python train.py --encoder_arch="pvt" --model="image-text matching model" --dataset="procedural textures in two colours, tilted and lit" --train_examples=195000 --image_size=32 --crop_scale_min=1 --horizontal_flip=true --color_jitter=0.2 --encoder_norm="layernorm" --encoder_norm_position="pre" --encoder_activation="gelu" --encoder_mlp_ratio=2 --encoder_head_dim=64 --encoder_fused_qkv=false --encoder_qk_norm=false --encoder_parallel_block=false --encoder_inner_norm=false --encoder_patch_size=[2, 2] --encoder_depths=[5, 5, 5] --encoder_widths=[48, 96, 192] --fusion="cross_attention" --tokenizer="word" --vocab_size=52 --fusion_encoder_width=128 --fusion_encoder_layers=6 --fusion_encoder_norm="layernorm" --fusion_encoder_norm_position="pre" --fusion_encoder_activation="relu" --fusion_encoder_mlp_ratio=4 --fusion_encoder_head_dim=32 --fusion_encoder_fused_qkv=true --fusion_encoder_bias="all" --fusion_encoder_qk_norm=true --fusion_encoder_parallel_block=false --fusion_encoder_dropout=0.05 --fusion_encoder_inner_norm=false --fusion_encoder_drop_path=0.1 --fusion_encoder_positions="learned" --fusion_encoder_cross_attention_every=2 --init="lecun_normal" --residual_init="none" --optimizer="soap" --beta2=0.999 --lr=0.0035 --beta1=0.95 --shampoo_beta=0.999 --eps=1e-08 --precondition_frequency=50 --max_precond_dim=1024 --one_sided=false --adamw_lr_other_params=0.0012 --grad_clip=1.0 --steps=5200 --batch_size=256 --epochs=6.8 --lr_schedule="wsd" --decay_fraction=0.4 --final_lr_fraction=0 --warmup_steps=100 --weight_decay=0.07 --adamw_weight_decay_other_params=0.01
Rows from block 6 of the image encoder, named by matrix and row number. Rows with one number belong to one attention dimension. Each number is 200 + 20 x the weight over its row's rms, rounded and kept within 0 to 999. All counts start at 0. After the name is the row's rms in percent of the matrix's.
# v: attention value (encoder.blocks.6.attn.v.weight, 64x96), inputs 0-95
# proj: attention output (encoder.blocks.6.attn.proj.weight, 96x64, transposed), outputs 0-95
v.17,094,189,197,170,191,219,212,173,187,185,228,207,165,162,210,228,185,185,257,200,178,201,193,213,209,185,204,213,172,208,179,192,216,211,232,194,190,216,185,200,223,212,228,221,200,207,220,200,188,209,206,192,182,190,182,156,182,201,223,184,212,223,213,209,196,244,175,222,162,219,206,219,165,180,197,164,227,208,205,210,207,198,178,203,193,172,175,191,205,206,184,196,199,239,239,169,197
v.18,110,204,205,214,179,170,200,185,183,183,189,185,221,213,212,184,142,201,206,181,199,247,190,187,208,194,239,177,176,208,210,214,206,207,201,197,217,227,195,206,190,171,203,187,208,156,199,233,218,239,214,196,218,232,195,169,216,223,178,192,199,179,199,199,170,187,205,187,206,164,182,177,162,184,177,166,206,220,179,192,213,236,192,223,193,209,175,218,239,203,207,179,191,184,185,187,211
v.19,091,202,174,201,175,242,188,196,167,185,183,215,217,226,220,203,170,205,228,201,222,235,195,189,188,186,223,203,213,195,203,237,215,197,194,177,163,222,218,221,187,188,216,199,222,211,204,189,197,183,184,194,166,196,193,167,213,248,186,228,171,216,203,187,190,221,173,221,192,167,191,206,170,230,203,167,165,214,209,220,223,196,198,194,201,211,203,223,150,216,210,203,186,208,217,230,182
v.20,086,212,221,221,177,190,206,189,202,208,190,214,225,202,243,189,219,192,198,200,217,207,211,213,208,226,195,209,189,205,215,193,192,217,168,198,220,171,232,202,199,177,194,209,202,181,220,217,200,125,214,226,182,205,154,225,214,212,180,202,193,223,182,196,207,185,168,258,203,190,177,159,179,204,204,173,222,198,186,213,218,216,230,204,202,221,196,200,188,160,185,183,230,191,181,205,189
v.21,090,217,227,196,252,218,174,185,225,198,200,205,200,209,189,188,243,182,145,187,200,181,218,204,216,180,198,188,197,215,181,217,229,172,190,183,199,169,181,183,181,205,206,163,198,186,200,170,184,231,186,230,216,204,213,226,204,158,181,217,202,227,195,195,193,185,187,170,226,226,211,213,223,223,240,200,158,185,186,203,171,187,208,210,218,193,214,202,197,184,215,213,176,183,216,191,211
v.22,105,165,196,173,177,210,186,220,221,220,217,234,226,191,202,200,191,226,217,207,193,212,143,201,184,206,217,200,181,181,231,196,179,198,203,178,200,181,189,237,182,188,186,182,211,215,204,215,208,190,214,147,183,219,206,206,197,209,247,189,148,185,196,183,214,179,201,184,185,207,222,211,232,233,143,220,190,229,171,212,190,228,209,200,196,204,198,208,196,209,203,215,212,198,217,203,197
v.23,085,211,238,213,191,180,206,182,186,188,176,201,186,220,235,177,173,212,207,179,207,221,212,214,215,247,196,185,211,200,191,221,220,208,196,199,226,224,181,212,204,181,194,199,194,179,212,219,226,179,198,240,213,216,154,185,217,233,171,200,196,187,179,189,196,179,181,221,187,173,180,184,169,207,220,162,238,214,205,201,227,213,169,207,186,208,235,195,222,183,212,166,203,176,188,220,228
v.24,123,235,187,210,164,161,202,197,166,172,208,175,196,220,245,187,182,157,231,200,212,183,215,186,223,221,212,195,205,205,181,209,190,216,200,159,220,239,184,204,183,173,192,241,177,176,219,227,186,195,197,228,187,183,186,178,205,213,174,204,218,192,196,188,177,184,203,214,214,181,181,180,165,207,220,203,227,192,211,217,207,198,195,203,210,183,225,219,220,197,202,182,240,201,204,236,183
v.25,103,212,211,189,222,225,167,206,193,229,235,200,220,232,178,198,183,207,204,171,268,215,164,200,188,231,174,219,232,200,189,191,183,179,219,218,181,219,197,220,173,204,199,207,192,161,194,216,195,186,186,220,211,206,174,203,220,201,198,231,158,179,230,216,215,196,217,217,217,206,180,163,223,208,162,207,219,199,203,187,218,187,186,186,195,228,173,177,199,205,204,190,194,226,202,190,205
v.26,097,164,197,182,211,194,202,192,225,199,213,215,231,181,239,171,212,226,189,186,212,193,200,189,195,206,189,215,223,161,218,210,198,170,194,218,200,156,210,235,227,192,197,184,183,212,198,194,138,198,208,153,184,226,223,244,211,207,215,201,178,216,222,170,204,206,191,181,178,198,215,200,172,205,174,206,168,215,213,201,215,206,231,197,200,226,192,164,208,230,210,209,202,211,204,189,180
v.27,090,209,240,233,201,199,205,189,172,182,190,169,166,187,235,214,226,174,209,199,202,181,203,197,214,252,233,194,223,216,188,214,190,209,229,185,196,185,209,184,199,220,203,205,188,207,200,209,233,236,200,228,191,184,180,184,212,217,183,216,241,211,209,233,173,205,213,218,238,187,217,206,174,173,206,212,204,212,201,186,196,187,211,167,196,187,183,197,210,219,184,201,249,164,166,216,196
v.28,095,186,175,199,217,219,203,198,200,207,192,229,207,196,191,189,205,197,182,186,192,200,162,190,181,187,194,174,181,175,201,223,186,189,189,204,209,130,212,208,202,194,160,205,220,207,226,187,199,202,186,173,189,166,196,229,163,180,195,166,172,220,192,227,225,200,178,165,204,209,174,219,255,206,196,221,185,191,216,234,208,205,182,199,207,196,215,208,154,183,212,219,193,226,220,180,180
v.29,087,194,203,237,237,230,224,200,188,215,176,208,218,194,206,219,248,221,201,181,146,176,196,208,199,174,232,186,221,229,172,210,182,181,221,186,214,197,158,193,195,220,204,189,206,230,197,197,202,211,212,205,222,178,182,205,192,192,219,197,174,196,216,199,214,185,200,185,196,239,213,208,219,179,218,226,185,193,233,221,174,207,191,192,196,165,233,177,204,184,178,193,150,214,178,189,201
v.30,100,171,196,181,181,241,226,201,196,177,174,237,166,162,219,181,202,189,202,214,183,193,210,188,220,187,179,221,195,198,212,210,202,177,212,216,192,191,181,241,208,199,215,186,194,201,212,177,181,242,185,185,218,170,203,251,192,207,172,192,198,197,211,180,191,248,205,192,183,191,227,195,236,209,207,178,183,208,217,212,217,202,203,202,212,188,225,211,211,238,216,194,172,214,146,187,190
v.31,107,212,190,179,214,188,224,245,198,187,191,201,230,180,193,207,189,210,192,257,225,158,176,233,167,225,175,169,216,214,216,203,169,191,181,218,206,165,236,185,208,205,198,216,167,210,196,199,187,189,192,169,188,178,222,198,189,191,189,162,189,195,229,199,207,217,224,183,181,204,223,202,205,199,173,196,180,197,228,187,191,201,191,171,209,179,226,202,219,190,216,243,221,176,192,215,207
v.32,082,155,204,183,215,167,184,201,198,227,205,194,182,217,174,203,173,206,219,190,202,211,220,186,190,193,195,224,206,149,208,177,163,164,220,198,184,169,233,207,209,190,199,180,188,240,191,172,165,162,176,172,194,187,211,201,202,197,224,180,179,190,192,234,195,204,230,181,177,193,204,184,242,191,187,204,206,190,193,205,186,193,201,186,198,173,233,199,178,211,210,211,221,172,237,226,196
v.33,091,204,208,177,201,186,170,197,216,218,199,215,196,182,218,188,212,194,193,183,241,219,200,206,184,202,141,220,201,197,240,184,192,192,188,194,200,227,208,212,181,181,166,201,209,202,186,183,198,192,204,195,180,239,175,226,216,158,195,207,187,169,204,186,210,179,205,199,237,199,245,221,214,213,198,206,190,198,148,206,223,202,207,232,206,205,180,192,225,182,214,231,175,217,147,195,221
v.34,100,246,211,187,193,196,174,194,191,165,229,198,180,206,228,214,175,204,198,163,207,213,218,208,202,208,207,162,192,222,232,212,178,221,180,185,214,216,196,198,192,180,256,162,186,186,194,195,185,184,228,230,162,178,235,180,204,191,189,211,202,223,184,176,201,202,187,198,206,178,226,181,183,188,198,167,193,199,184,187,187,212,196,185,147,208,191,192,181,199,172,184,244,197,203,200,213
v.35,087,192,200,204,178,172,208,235,174,237,186,201,201,157,217,218,218,221,201,222,198,154,177,207,207,205,228,204,183,207,230,191,184,216,204,202,180,153,193,192,204,218,201,222,196,226,171,211,217,234,195,205,200,188,173,217,180,153,202,191,202,222,223,212,231,177,201,179,205,194,217,205,201,175,163,233,198,221,179,228,203,205,235,206,192,204,208,199,212,237,182,215,221,190,189,190,162
v.36,096,203,205,247,195,157,218,202,219,157,180,196,177,181,172,214,217,209,206,173,192,211,236,204,201,206,230,210,210,214,202,231,196,187,191,202,198,210,223,171,210,203,212,188,199,210,188,227,181,243,197,206,228,202,221,226,206,191,175,192,260,202,202,195,236,210,197,206,189,217,252,219,194,198,185,231,165,194,197,203,220,205,231,207,175,178,231,177,184,193,177,193,192,194,190,207,184
v.37,090,221,217,232,204,215,206,174,222,185,207,197,187,221,222,187,201,213,215,207,208,245,233,237,189,223,216,162,191,218,179,212,203,203,185,194,202,225,212,236,175,184,191,192,211,193,218,231,204,205,185,235,221,201,195,195,220,230,174,176,197,177,179,188,199,167,197,202,201,222,177,224,217,218,195,228,216,216,183,206,210,159,189,234,165,223,227,212,206,163,226,158,197,192,180,203,197
v.38,101,184,221,166,221,198,174,201,182,213,214,201,229,206,166,222,202,225,197,198,171,224,137,213,176,204,230,193,214,194,193,179,166,177,200,217,218,162,198,203,218,222,213,196,220,203,182,223,192,167,217,168,215,192,255,201,197,214,220,221,197,238,211,209,196,232,225,188,183,226,194,188,193,183,184,187,219,198,194,221,200,197,204,216,222,167,197,171,190,224,195,197,179,191,227,212,195
v.39,107,190,189,189,244,145,217,237,205,230,203,214,230,178,201,221,210,205,184,228,178,167,177,196,201,201,213,180,181,203,221,189,214,183,228,198,197,157,202,178,224,180,179,195,188,229,186,216,179,222,187,171,200,201,202,224,169,177,211,183,195,215,200,183,220,205,216,199,189,212,244,210,201,194,193,238,186,211,211,226,168,218,226,178,228,168,196,183,188,171,196,216,196,208,181,213,194
v.40,124,166,179,210,200,179,195,242,180,195,213,201,232,227,174,213,171,190,191,232,220,184,147,189,206,211,201,201,179,195,225,179,195,218,196,214,193,178,226,201,167,202,183,207,197,208,200,213,226,184,212,142,190,215,213,185,189,196,223,203,208,208,212,179,168,183,215,207,221,198,187,196,221,200,166,231,202,192,183,172,173,210,206,217,232,186,182,211,188,183,164,234,225,224,234,194,205
v.41,125,162,183,207,190,170,208,256,189,183,234,219,220,192,199,194,164,217,163,245,211,186,176,207,180,228,195,176,178,195,198,169,198,186,220,215,182,172,200,216,210,191,158,216,160,204,209,218,204,223,200,179,210,208,193,232,196,195,194,201,188,198,216,179,178,206,232,211,223,212,173,233,225,192,174,175,207,201,203,184,164,198,189,208,208,167,190,205,216,201,216,230,216,209,213,200,184
v.42,106,175,189,178,210,210,219,228,211,224,186,229,195,189,207,194,208,208,174,221,184,180,167,186,162,186,208,208,214,180,222,210,235,229,166,220,217,143,200,209,195,230,197,181,196,219,203,204,197,208,186,182,194,192,194,203,158,192,207,203,184,206,222,195,217,161,205,193,209,212,232,185,231,216,198,206,144,206,177,173,217,178,222,196,214,232,220,243,207,213,193,212,206,210,213,228,212
v.43,113,167,197,203,188,204,181,213,211,215,214,212,226,198,231,178,173,208,221,193,229,204,187,213,200,208,202,202,192,174,176,188,196,214,158,214,209,192,206,219,222,174,173,231,208,199,224,245,193,211,245,160,176,218,192,201,223,189,212,198,196,209,206,232,204,212,215,232,197,168,175,174,209,215,161,178,190,221,191,171,194,180,219,192,220,220,188,148,200,239,213,205,222,198,213,181,184
v.44,115,200,207,178,184,193,219,177,204,163,223,174,170,248,186,184,224,169,204,203,190,187,235,181,211,196,180,167,221,235,204,181,187,229,195,187,219,179,219,172,199,209,215,204,259,235,204,178,219,193,187,199,198,192,196,183,192,206,179,214,237,194,195,184,139,214,191,201,214,183,193,217,190,205,218,177,201,193,185,203,191,189,199,191,248,199,221,191,172,193,201,187,226,201,192,212,207
v.45,089,194,209,208,229,197,239,190,218,177,205,205,239,204,182,186,181,226,164,223,229,183,215,184,224,220,209,208,183,225,230,164,182,195,176,202,203,187,202,171,220,206,241,202,203,200,218,207,217,207,181,174,215,208,238,198,205,196,204,217,243,225,188,191,177,211,205,233,214,188,209,218,223,165,198,208,195,205,209,195,210,213,227,194,230,151,177,220,196,184,174,207,180,178,159,209,203
v.46,097,197,211,219,217,204,205,167,238,211,182,197,161,182,211,161,232,200,150,207,192,177,215,192,206,212,187,199,185,192,186,173,212,175,206,200,175,175,201,192,200,236,192,201,187,198,206,190,211,220,168,185,211,221,190,220,205,234,184,186,236,181,167,192,234,192,208,189,221,182,211,227,204,200,240,201,212,164,194,218,200,172,205,227,174,228,214,193,210,175,195,203,168,192,166,236,204
v.47,095,194,218,201,222,207,212,189,248,202,212,169,220,202,220,210,212,209,199,207,199,197,200,207,184,188,222,170,219,178,192,201,203,163,226,158,214,210,188,200,202,164,236,190,190,187,195,220,203,208,185,217,203,158,210,231,204,226,191,172,198,183,187,201,242,205,238,197,187,196,257,239,208,227,183,202,203,173,203,210,194,205,192,212,209,222,180,187,206,228,221,180,189,189,151,175,217
v.48,078,225,212,209,227,230,212,217,197,202,192,211,213,186,179,163,240,191,199,173,176,172,207,216,186,199,221,201,206,218,196,210,158,207,213,163,182,196,223,198,212,192,206,216,239,169,165,222,171,203,179,202,187,202,203,196,181,201,223,187,219,222,198,229,231,186,163,204,234,215,214,220,201,185,193,202,204,182,213,186,234,240,195,203,241,218,204,179,200,194,199,172,184,215,196,250,185
v.49,094,187,236,218,215,161,201,194,202,207,211,172,170,211,211,206,178,184,210,195,183,198,203,205,208,201,167,205,188,203,185,218,198,216,221,226,197,184,205,181,226,233,217,221,221,218,183,180,253,218,192,232,229,187,200,185,196,160,218,228,195,173,211,157,172,224,195,222,156,192,218,155,187,187,197,176,189,189,205,163,176,205,191,208,202,190,186,190,201,219,231,184,216,208,217,190,176
v.50,102,202,220,172,202,182,220,196,215,205,217,184,191,196,224,211,171,177,223,210,239,184,186,213,197,241,190,185,179,235,223,223,195,208,200,187,188,216,217,162,199,179,237,221,182,196,203,231,218,204,186,189,186,207,186,164,202,209,173,208,239,211,190,188,202,206,204,252,216,173,219,200,175,202,204,152,178,180,183,165,212,207,204,177,199,186,158,201,185,211,186,214,238,193,204,211,219
proj.17,083,189,208,214,193,194,204,210,212,189,181,161,192,201,194,198,218,229,218,236,183,215,209,195,203,197,209,197,241,186,186,184,192,220,195,201,208,209,201,168,232,182,139,204,207,223,228,191,191,195,183,234,236,197,191,198,207,225,169,224,191,182,169,219,210,172,259,189,180,194,191,204,197,237,204,215,216,157,202,202,192,212,199,176,189,176,229,200,241,214,190,212,195,176,179,207,178
proj.18,112,210,180,195,209,218,212,210,203,229,214,231,212,205,240,224,234,169,212,214,235,216,203,208,190,233,210,225,202,202,194,199,225,199,193,208,176,201,212,248,197,218,188,228,186,204,196,218,190,195,197,186,188,204,201,247,176,255,225,211,206,217,209,204,263,221,206,203,206,199,214,196,241,209,230,231,194,224,202,218,213,192,218,195,192,216,230,198,199,223,192,198,216,222,173,228,199
proj.19,101,186,207,170,233,170,192,192,198,205,239,199,209,199,202,182,224,190,165,201,207,211,169,213,212,187,203,209,197,200,175,155,228,215,183,179,220,184,194,228,200,218,159,182,202,177,164,210,196,203,185,177,204,188,197,194,161,209,209,168,223,195,177,199,191,215,233,176,227,207,143,180,232,209,203,215,212,229,207,195,198,191,181,208,190,184,193,206,217,204,173,179,205,228,160,220,226
proj.20,084,170,154,193,220,206,222,201,208,229,220,207,200,219,219,215,166,208,208,185,232,198,201,172,226,255,179,183,185,178,190,228,213,228,203,215,194,213,204,210,192,207,172,176,198,197,206,238,198,236,182,210,193,171,226,186,171,229,206,199,204,164,211,197,187,226,208,205,215,173,211,214,228,187,211,210,174,235,170,172,208,173,203,192,189,189,186,201,231,191,221,182,194,212,186,201,233
proj.21,091,212,195,202,178,189,201,222,188,210,214,220,212,173,192,193,182,184,173,231,192,158,163,187,221,205,200,168,219,197,245,224,165,206,199,216,173,197,191,181,211,213,227,224,185,213,196,211,244,167,232,158,191,187,198,192,165,208,218,178,233,203,194,214,174,205,212,222,206,157,196,202,180,212,176,207,216,181,206,202,182,216,227,212,210,219,205,181,178,201,212,242,226,198,214,195,213
proj.22,119,177,222,237,203,182,210,163,208,179,169,218,200,242,188,240,199,195,201,181,163,189,240,178,199,183,191,226,210,230,178,203,195,232,188,226,226,192,227,156,227,201,210,213,209,168,191,180,183,215,206,210,217,210,183,192,184,177,161,193,227,216,198,200,216,228,187,214,196,225,202,200,198,168,232,184,217,186,199,168,236,206,187,200,190,187,204,177,218,182,193,181,199,199,189,185,187
proj.23,088,210,174,185,205,222,207,207,166,233,181,198,210,193,203,202,185,171,181,196,228,203,183,177,202,210,181,176,178,186,190,195,219,196,202,196,134,204,201,204,163,240,163,165,176,184,193,199,184,207,208,182,207,180,214,212,181,201,192,163,208,168,225,165,182,196,172,205,184,194,175,190,203,234,194,209,177,225,176,194,181,186,231,202,217,186,182,179,190,180,195,148,198,203,188,222,209
proj.24,098,197,211,210,233,231,194,234,243,230,203,223,206,159,235,225,211,200,177,199,189,215,206,210,194,207,180,190,171,159,188,220,214,195,205,208,182,201,193,194,229,198,167,141,192,175,192,187,175,191,180,203,177,201,214,222,231,222,217,203,182,209,189,162,248,198,198,183,198,209,216,193,208,201,193,214,174,226,188,168,190,165,195,200,212,203,193,220,205,168,199,165,183,208,205,194,207
proj.25,102,193,218,183,163,191,215,176,186,162,177,207,207,217,164,255,220,197,175,183,209,206,209,220,190,179,176,222,186,223,202,210,192,226,174,177,187,213,192,175,164,170,182,169,209,201,207,205,175,212,213,182,191,250,189,220,179,230,194,182,198,217,231,182,187,223,192,167,201,204,209,220,234,189,191,212,202,195,201,202,244,185,206,215,198,206,216,235,190,195,223,200,209,191,181,174,190
proj.26,087,185,181,217,231,228,241,232,175,207,185,182,186,205,165,235,203,215,227,191,146,198,197,214,208,185,202,194,170,215,188,192,201,198,188,208,201,240,207,166,223,239,180,194,207,184,206,217,217,202,192,216,198,224,186,217,175,179,207,196,189,169,197,216,240,192,168,190,211,190,230,192,209,197,238,187,220,183,195,199,240,189,138,192,186,182,192,206,201,187,189,200,195,201,200,197,192
proj.27,086,189,183,180,207,210,203,192,188,226,228,224,228,174,207,196,211,227,190,205,222,200,198,186,213,170,184,199,180,180,202,193,193,193,210,179,207,222,163,219,199,232,184,189,192,212,239,192,192,149,190,208,228,239,203,207,207,184,212,201,185,203,203,159,218,165,214,213,194,215,166,191,210,223,203,210,209,191,192,210,223,235,219,225,185,230,211,191,198,159,235,195,157,237,220,200,232
proj.28,079,207,193,192,183,181,177,228,182,211,210,203,177,251,183,219,199,240,215,215,190,182,227,203,184,209,169,216,230,213,213,189,220,197,215,193,198,230,222,174,197,178,234,196,209,198,180,179,224,231,179,221,186,220,240,198,222,186,171,215,220,207,212,189,165,224,211,211,195,223,238,212,190,230,195,188,218,201,189,218,174,202,189,173,225,221,159,195,204,235,203,205,176,192,206,167,209
proj.29,100,209,193,173,138,170,199,192,207,212,198,209,183,173,197,194,192,224,189,227,196,199,192,201,190,169,202,206,202,154,229,195,192,184,223,223,201,187,223,219,211,190,193,222,201,223,208,205,192,195,188,208,177,218,249,193,244,191,186,201,219,219,202,200,205,206,253,162,204,188,200,179,189,213,210,185,236,182,202,188,190,189,195,214,218,238,208,219,163,202,195,208,261,191,193,206,188
proj.30,098,245,227,208,215,178,182,203,179,218,213,173,197,214,187,212,202,207,219,189,195,241,212,182,207,210,240,177,217,192,197,193,229,240,187,182,225,237,196,198,232,206,162,222,198,222,189,225,201,206,211,226,235,222,165,154,202,190,187,199,206,182,184,232,192,186,215,225,208,203,160,192,173,196,210,192,218,185,189,198,174,201,195,224,208,188,178,186,225,209,181,226,205,181,233,197,191
proj.31,104,213,201,206,186,194,194,197,219,192,197,182,189,211,205,207,213,229,204,165,152,215,215,191,199,162,201,235,224,204,201,207,170,183,205,197,216,205,169,218,213,196,232,209,205,193,180,221,199,208,204,225,192,220,225,186,256,188,209,256,211,219,184,205,226,208,187,180,208,244,223,203,227,171,222,193,223,169,174,165,208,180,178,212,213,232,185,203,177,188,191,193,219,187,222,177,200
proj.32,081,232,213,195,217,219,172,203,207,159,201,191,243,218,234,207,249,210,188,210,174,178,196,213,191,217,206,211,187,180,213,190,197,201,200,207,211,204,177,195,198,223,237,229,230,190,217,178,189,205,223,230,200,201,181,227,206,213,191,222,223,240,188,163,222,178,197,203,222,198,188,237,186,186,192,209,211,178,158,166,203,175,184,219,193,195,190,182,196,196,218,180,165,212,155,202,208
proj.33,105,197,211,221,219,220,202,211,191,187,198,201,213,252,193,200,199,180,194,185,165,200,213,230,208,209,216,217,218,256,184,253,189,222,161,199,173,215,213,161,190,194,196,208,191,193,211,228,207,225,189,205,210,200,200,175,196,190,204,187,203,214,215,205,187,194,151,238,199,203,197,206,202,197,191,204,223,216,230,161,250,210,218,204,198,197,218,190,192,223,205,175,209,163,229,218,176
proj.34,091,176,196,212,179,219,251,197,231,234,197,197,209,198,156,203,215,209,183,194,193,204,151,193,201,192,193,205,183,195,181,211,175,182,193,226,196,197,208,217,209,223,195,195,190,188,230,204,169,175,180,181,225,199,175,230,155,229,178,202,208,192,208,153,201,226,202,195,193,183,209,226,208,154,202,217,197,230,178,199,217,189,242,187,207,193,247,197,228,189,204,188,191,210,185,204,214
proj.35,095,172,207,207,202,195,173,158,208,183,206,188,220,221,187,202,187,200,218,180,143,234,237,188,226,196,178,188,176,199,168,198,195,188,211,185,237,196,198,189,221,172,235,182,223,206,199,222,198,171,218,215,196,229,219,167,198,180,211,224,216,203,183,218,180,210,196,184,160,210,185,209,181,189,232,181,188,172,169,173,226,203,195,175,203,239,199,181,222,188,199,201,181,184,213,208,178
proj.36,097,220,165,184,204,195,191,221,156,215,238,191,207,194,212,177,196,206,220,214,221,165,146,217,204,187,198,175,178,184,198,158,172,168,196,230,232,192,193,228,225,227,222,215,182,183,210,206,189,194,207,189,186,209,220,181,212,199,187,200,182,208,192,189,188,206,230,193,216,177,166,211,192,162,204,214,189,188,208,221,204,192,180,165,196,211,199,241,213,214,205,228,233,222,198,227,183
proj.37,092,222,186,163,168,204,220,229,162,246,204,227,218,180,214,235,191,165,192,173,226,182,197,210,202,199,209,209,200,206,196,222,209,193,213,194,200,223,200,180,216,220,164,195,202,193,213,236,184,229,249,150,185,213,188,201,203,183,210,187,177,183,216,190,180,218,170,202,210,206,235,159,185,197,203,199,176,213,222,203,184,217,236,198,228,213,187,195,203,231,205,206,193,198,213,212,188
proj.38,080,230,193,242,175,178,217,160,221,176,205,177,177,204,196,192,222,204,207,233,170,159,231,198,198,174,203,227,191,224,232,199,232,212,211,202,202,179,218,227,188,158,215,219,197,205,220,178,170,220,187,218,141,191,189,203,203,180,219,209,206,199,198,199,209,215,220,182,224,175,207,206,199,206,218,218,215,200,225,188,208,207,207,180,190,222,228,212,229,198,206,203,191,246,187,206,187
proj.39,105,183,199,246,194,209,210,163,221,180,203,189,184,207,210,189,193,213,213,179,169,180,206,191,209,185,178,192,183,168,201,198,203,217,186,203,226,228,165,204,201,203,260,190,219,229,199,180,221,216,213,239,195,217,211,188,231,176,194,226,211,195,177,192,214,164,210,181,197,223,205,207,202,167,225,167,209,201,165,184,212,169,190,211,227,211,224,163,204,199,206,187,231,165,195,179,210
proj.40,112,214,235,234,205,198,218,198,215,172,191,215,179,205,184,221,187,215,188,162,176,185,237,171,185,206,185,207,170,217,187,211,198,196,159,213,205,201,184,175,184,178,260,206,222,176,191,182,211,215,158,231,191,195,198,203,213,165,189,201,234,205,203,221,213,228,185,216,172,207,234,214,209,172,203,183,209,188,213,203,219,198,188,164,170,219,202,162,200,200,200,191,186,171,200,189,212
proj.41,126,234,216,204,219,217,193,171,223,202,160,210,159,224,188,200,204,210,217,177,198,196,242,189,226,195,190,222,216,225,219,213,217,228,176,196,213,209,181,173,205,182,240,212,237,208,201,198,222,209,223,238,208,224,232,185,230,173,204,218,224,192,216,227,216,217,182,210,198,206,236,190,197,176,215,186,208,175,191,204,233,188,193,220,195,235,175,199,217,201,181,173,195,166,208,194,182
proj.42,109,190,209,242,225,170,178,164,219,202,231,177,226,232,182,212,194,192,238,197,175,203,246,197,205,227,188,216,191,213,194,200,185,209,206,217,216,261,209,182,235,192,245,213,219,183,209,202,215,216,190,229,206,233,200,196,206,192,191,234,217,203,192,208,186,213,193,216,205,212,180,230,221,199,240,171,205,183,206,201,196,192,206,212,207,172,181,165,177,223,205,206,218,201,202,188,209
proj.43,107,191,191,208,206,188,204,215,180,207,185,188,183,225,174,209,191,222,214,176,199,225,230,189,203,210,166,232,193,193,195,163,205,210,208,166,187,214,204,191,205,192,188,166,182,171,166,201,200,204,158,195,189,210,222,215,180,188,196,228,205,194,206,201,222,217,196,181,205,156,207,229,206,191,231,195,190,177,170,213,240,206,162,178,138,209,161,232,224,183,181,180,181,197,192,204,195
proj.44,117,220,180,225,225,182,182,207,213,234,201,227,211,186,219,195,187,208,174,206,225,190,170,232,200,233,222,232,204,220,186,186,190,208,188,172,198,207,183,176,211,218,203,183,158,192,231,176,227,196,193,178,202,175,200,168,170,184,209,202,189,220,184,191,207,177,223,234,252,178,208,182,185,220,207,217,184,211,201,200,176,235,208,194,197,170,166,205,186,189,217,212,163,206,216,202,230
proj.45,104,157,182,240,218,164,151,207,178,210,204,205,203,198,189,191,199,184,209,173,178,198,204,191,200,211,176,179,185,187,189,208,196,198,179,212,214,216,179,207,173,190,244,179,208,219,193,197,206,175,187,237,206,165,182,186,193,181,173,202,222,210,224,175,226,158,207,211,199,200,195,198,185,202,228,177,162,174,167,195,203,205,209,190,207,248,211,181,181,213,227,178,230,179,220,207,212
proj.46,104,191,188,204,183,191,197,202,171,184,225,195,233,225,188,207,161,171,230,191,208,195,188,224,212,199,218,200,198,216,198,232,192,229,205,210,204,227,201,187,207,188,170,201,203,209,211,222,212,194,225,233,188,181,187,184,188,144,200,183,180,198,224,209,171,201,170,243,167,215,163,178,179,204,185,161,175,220,198,214,192,196,204,174,231,162,183,216,195,229,217,194,218,205,236,183,208
proj.47,094,176,179,197,166,212,211,196,161,210,169,234,202,197,206,198,182,215,220,177,193,206,202,239,229,211,208,223,200,196,218,235,171,217,201,244,206,161,207,207,236,212,204,201,197,218,216,227,186,178,250,207,222,252,229,178,212,161,204,202,200,216,213,210,204,204,193,191,182,228,210,188,181,216,233,215,207,197,223,212,205,193,199,214,217,206,198,210,206,190,231,202,224,189,239,217,197
proj.48,084,184,205,217,189,206,207,221,215,194,206,176,209,226,193,225,203,217,218,195,194,237,197,216,197,173,217,196,155,206,206,229,216,183,184,227,241,189,222,191,242,190,226,187,178,216,200,234,178,184,212,172,186,172,184,197,206,168,176,221,168,198,206,158,180,182,204,210,192,228,165,200,171,218,201,207,209,180,207,224,200,167,220,197,174,197,233,176,190,232,218,209,211,230,223,205,208
proj.49,095,192,192,199,190,228,166,183,209,197,171,223,230,198,228,193,214,244,224,211,202,214,189,203,226,220,198,200,215,174,205,157,168,206,245,169,205,168,179,222,211,221,222,211,222,200,229,189,199,182,186,207,214,204,225,206,211,211,186,191,216,214,205,227,217,190,229,220,225,163,175,218,215,195,247,202,186,202,165,208,236,204,187,207,189,194,200,164,215,194,197,193,218,203,196,209,241
proj.50,105,194,174,247,194,211,209,200,198,212,201,231,217,194,188,196,187,217,202,175,192,255,203,192,204,216,199,193,181,181,198,189,178,224,166,192,230,201,183,202,211,229,210,185,209,159,216,196,218,173,195,223,246,190,199,207,190,167,215,227,200,180,209,188,229,183,219,205,218,186,229,199,226,161,226,204,202,224,201,206,199,216,197,191,178,233,232,202,226,174,202,150,196,183,227,211,223